Weights of a small segmentation model: decoder activation leaky_relu.
Rows from block 3 of the decoder, named by matrix and row number. Each number is 500 + 25 x the weight over the matrix's rms, rounded and kept within 0 to 999. All counts start at 0. Numbers have three digits each.
# conv: 3x3 conv (decoder.decb.0.1.conv.weight, 256x256x3x3), inputs 6-11, a 3x3 kernel for each
conv.127:479501548537550553560511483491486530488518527479511551513494466527500483493472454493497519512494519499475492492495500504491500517516508482484516489465501496496499
conv.128:530536532520478462484491486484461497451457506486486505538527500484478493463430494481473458505498439476485501480500524490497533498479520511507525503433501488481497
conv.129:448463498492497531498524552491487499498496491506529506448462443496514464528550473480497481501485467500480461493523501509528509509524502482477526473485498499498505
conv.130:487540533487525542401494537511538493518499495523484475499522494498466505507479446471461485485502494509513512486521492479510500463471499517531513510531465519504531
conv.131:483474481510526552530533528524505483507501487487514488526517465500479484498479492479503502477519500496502501474451423475477442526516495481489442481482509504512491
conv.132:436488520485489506524503506516528520513484501543514469463493491485464516506469499504510501513522513504514524519481486505495467511500471443486453457498484458493494
conv.133:516496498500506492474476474454488517463509507476514510494503510514556580500507504503499483469455454506509504499511529504537513481527510531523556524512500511521481
conv.134:468479520498506513500516532480492491467492483523504491507541536548517515504481471501497461448470432476489502525520507490491493475500500501539519516523550515512523
conv.135:459464465495511520523502485493472481498495502520517512456485530467494503501523514471491480492488472471484491504506521491508516492500501498490508487480518485501515
conv.136:496456488509464491517478488480428480482427459490462463479511472459505488481502501483485498517527523514540534514497490527493501517487500503483499512502511506501490
conv.137:476511515499502503474458492494510502498496501486523519483507527504499530512482468493476438493455424506503502515482511469453519500513540491531533525519505541513525
conv.138:471446505427438529499522536518502472508486481501480495508488519507459456527528506486490479517494480511494506515522478488481450474459478565542508511476505488478516
conv.139:490495491513526538551517484522485526460492537476484500517547520492516458452487503514510486502502487500496486541485527515470522505482495514493458515494468519536510
conv.140:499486511499449474546527511488487493492498502538509516529533535494488521522474510506494487481482490480498503490507508428465486490503516489486527471474487473451477
conv.141:519537516470480496502509512499514494518504510521503524472516532547542515534494474520515502504514500504501488494488485521515492536526502509496514525521535549503475
conv.142:476497511546540534508523554533520487543524491532516505521518541524521485515497455484482480489511511533531542497500465530504450522504472495500525484455439484484432
conv.143:498513454464457444475419390459500519466504520507516506518424514526521487498511506517509463508493436481499494511532523515482527496467499447457507522436435520442472
conv.144:518534534482478542486473453444484504498534518550539509541581557493525518442506495493511510529513507509503481530517542520511542523504534512498485457466470508525521
conv.145:459496434486460389440490464450473501457481513463492517527547534518504495468445459482499479490494469544548533550496504519495508518494527467448470481489518497505505
conv.146:467516513533521496562543536466475506505488504523486498474507487468533510467505492503511495490516509495501522489487543504509546501510522550545553532533522527489501
conv.147:473461504462470507505522518525498483507449468491470486453460504475476476491480504514526530495522532503512486469481483491454423491493459497531498507511496489490493
conv.148:528526522508486450477467461498516514512525499518520521460515527450522543518497496482491498490503486510504516501474532483494549491526556515513534530532532531522537
conv.149:482483509476483523536501482445478506477521506515517503568572505497489504485474532502517498513520497475500495544499487513492491521522514491456456467483501471517525
conv.150:499488496488491537493516501481499506461507499485524504535515517507491494467481445429413442469420476514518513491505500490509500501539520481491556458488563472461481
conv.151:514531521482523511515508495483495505481495500501512508464455468529510503517474451481483477483447417478465441499495501523516489512517502486478512490501508539517484
conv.152:509513519514515501492486448485493489477483501448494535506496500475515524492500502486488487485500468534549544511473482501473519476504520534510515495499499495519508
conv.153:468470434490492488513469478471502500512503492556534511503455447505489475501517515485469437490467481527504502445445455477466460496504486464402445450463474507503465
conv.154:506494512491466506490481493497497497498514503507507502519519509509484534514472532510516511516516502512535530510501504469507500462505501461487489482488492489476484
conv.155:499494508502509499498469468500510508473505492416448429501510546541526515538518505468462449484493496511513501454494500497514509527521506518523535512534540502520493
conv.156:443492505473448510547525524496484503494468496496485482464510482428529530505540549479484488539540536551523513497466508496503519491461490515518538515530532499476458
conv.157:544527509542539530505475477497509492493500500530528509492500504459498486445496456495504491511512512538543537500514500449491509458464515486497521499489489511505474
conv.158:493479488478532533524474477472469488504485469524510487481478508534528459518518493502493485507516525521528503512531521509531520485527503450502507491474451520473425
conv.159:485516490483481486522490502500549494504487470495497507485530488516507499510508503511531527504528530465471477480471498501460492473496494507507478502519524489509512
conv.160:511519506494516465544549507479499485509498464525514478539551522528529552484492525493482484495485451482495466528505499530528519496516489501525455454499483515518488
conv.161:580566547501516549477464518477519500491505503450477502525505526558514540559523506514498508529481488548529502467502489477532514493512515493489455515537484520537509
conv.162:531516498503452429512500494494505503489483484512504484505545543479514504408440461529546533503497456498516504523544536474461476490493476512521525504509505479478501
conv.163:501467451465473479527540510463474495470486506506481504501504496497481523528479547488497490437438451501509525459456492512486502531499520495435438509506480524527492
conv.164:518527527481500489455497518528509508514494483478526523524538498504498487517472431490483488477467453528526515505510492493470441461525496529525519512498490505497531
conv.165:525523476507507465536524475506490501518492485533518494539525451530532559474499506494508498440439425486505482498477524515521529503497478495489480490503534499536517
conv.166:495512529515489533492466509473524515501511515512539543513518495515477515529510497540516506544517501512515535512494462505526496512526519477502461478529512473493530
conv.167:452481541520495524543509524480512507480489502497520492468487493553533528547507528476494476475495499510491495503491492516497477477460460516523529521504509494490470
conv.168:516523545533510543498501514457503506476529495477497472525513523543505524492496514494509515492502497473478489518531506521549515520510474474504452488512480530491487
conv.169:529510484550533495485513537516522500488514488478501479382464516494479506482507484467465492478501541494507498510465457511478465513505487513509513511515483497479457
conv.170:487484485518513514548568544472492450530490492515510514496511473509451458475463465509509488503503485487506493505520504473526499520510499498463443476521470491549492
conv.171:475455466493529527467542553515489478493517479498488491504527486507490469470471476513514500532526504483511509489526513491492499506487498476495508499482480518473489
conv.172:456482502508503516488453472523486500507502532522486500504490500510477476492514504517516510506497506506516518505489489499513519499539527511505493503468523469466503
conv.173:473501461461449464456447507439529493460544487446521478497495489498515518498512525546497463518501506504501517504537527530540494491492467488433493466409486477469463
conv.174:516524537512509533504493517513502496533515506552527522558532493516508503515491496479451450414371383514515484510507508516513495518527499476485502495500504527505513
conv.175:555522502519522523498484478517497484496483464524475467523550499485503478532485475482476482484515530541542524500491451449477451493503495518497453496501469490509519
conv.176:490509509511512523476474476447486508482498510499503512468495505491532534504527506490483470463480498509511505493511502504527505502526521538505528509493502519513521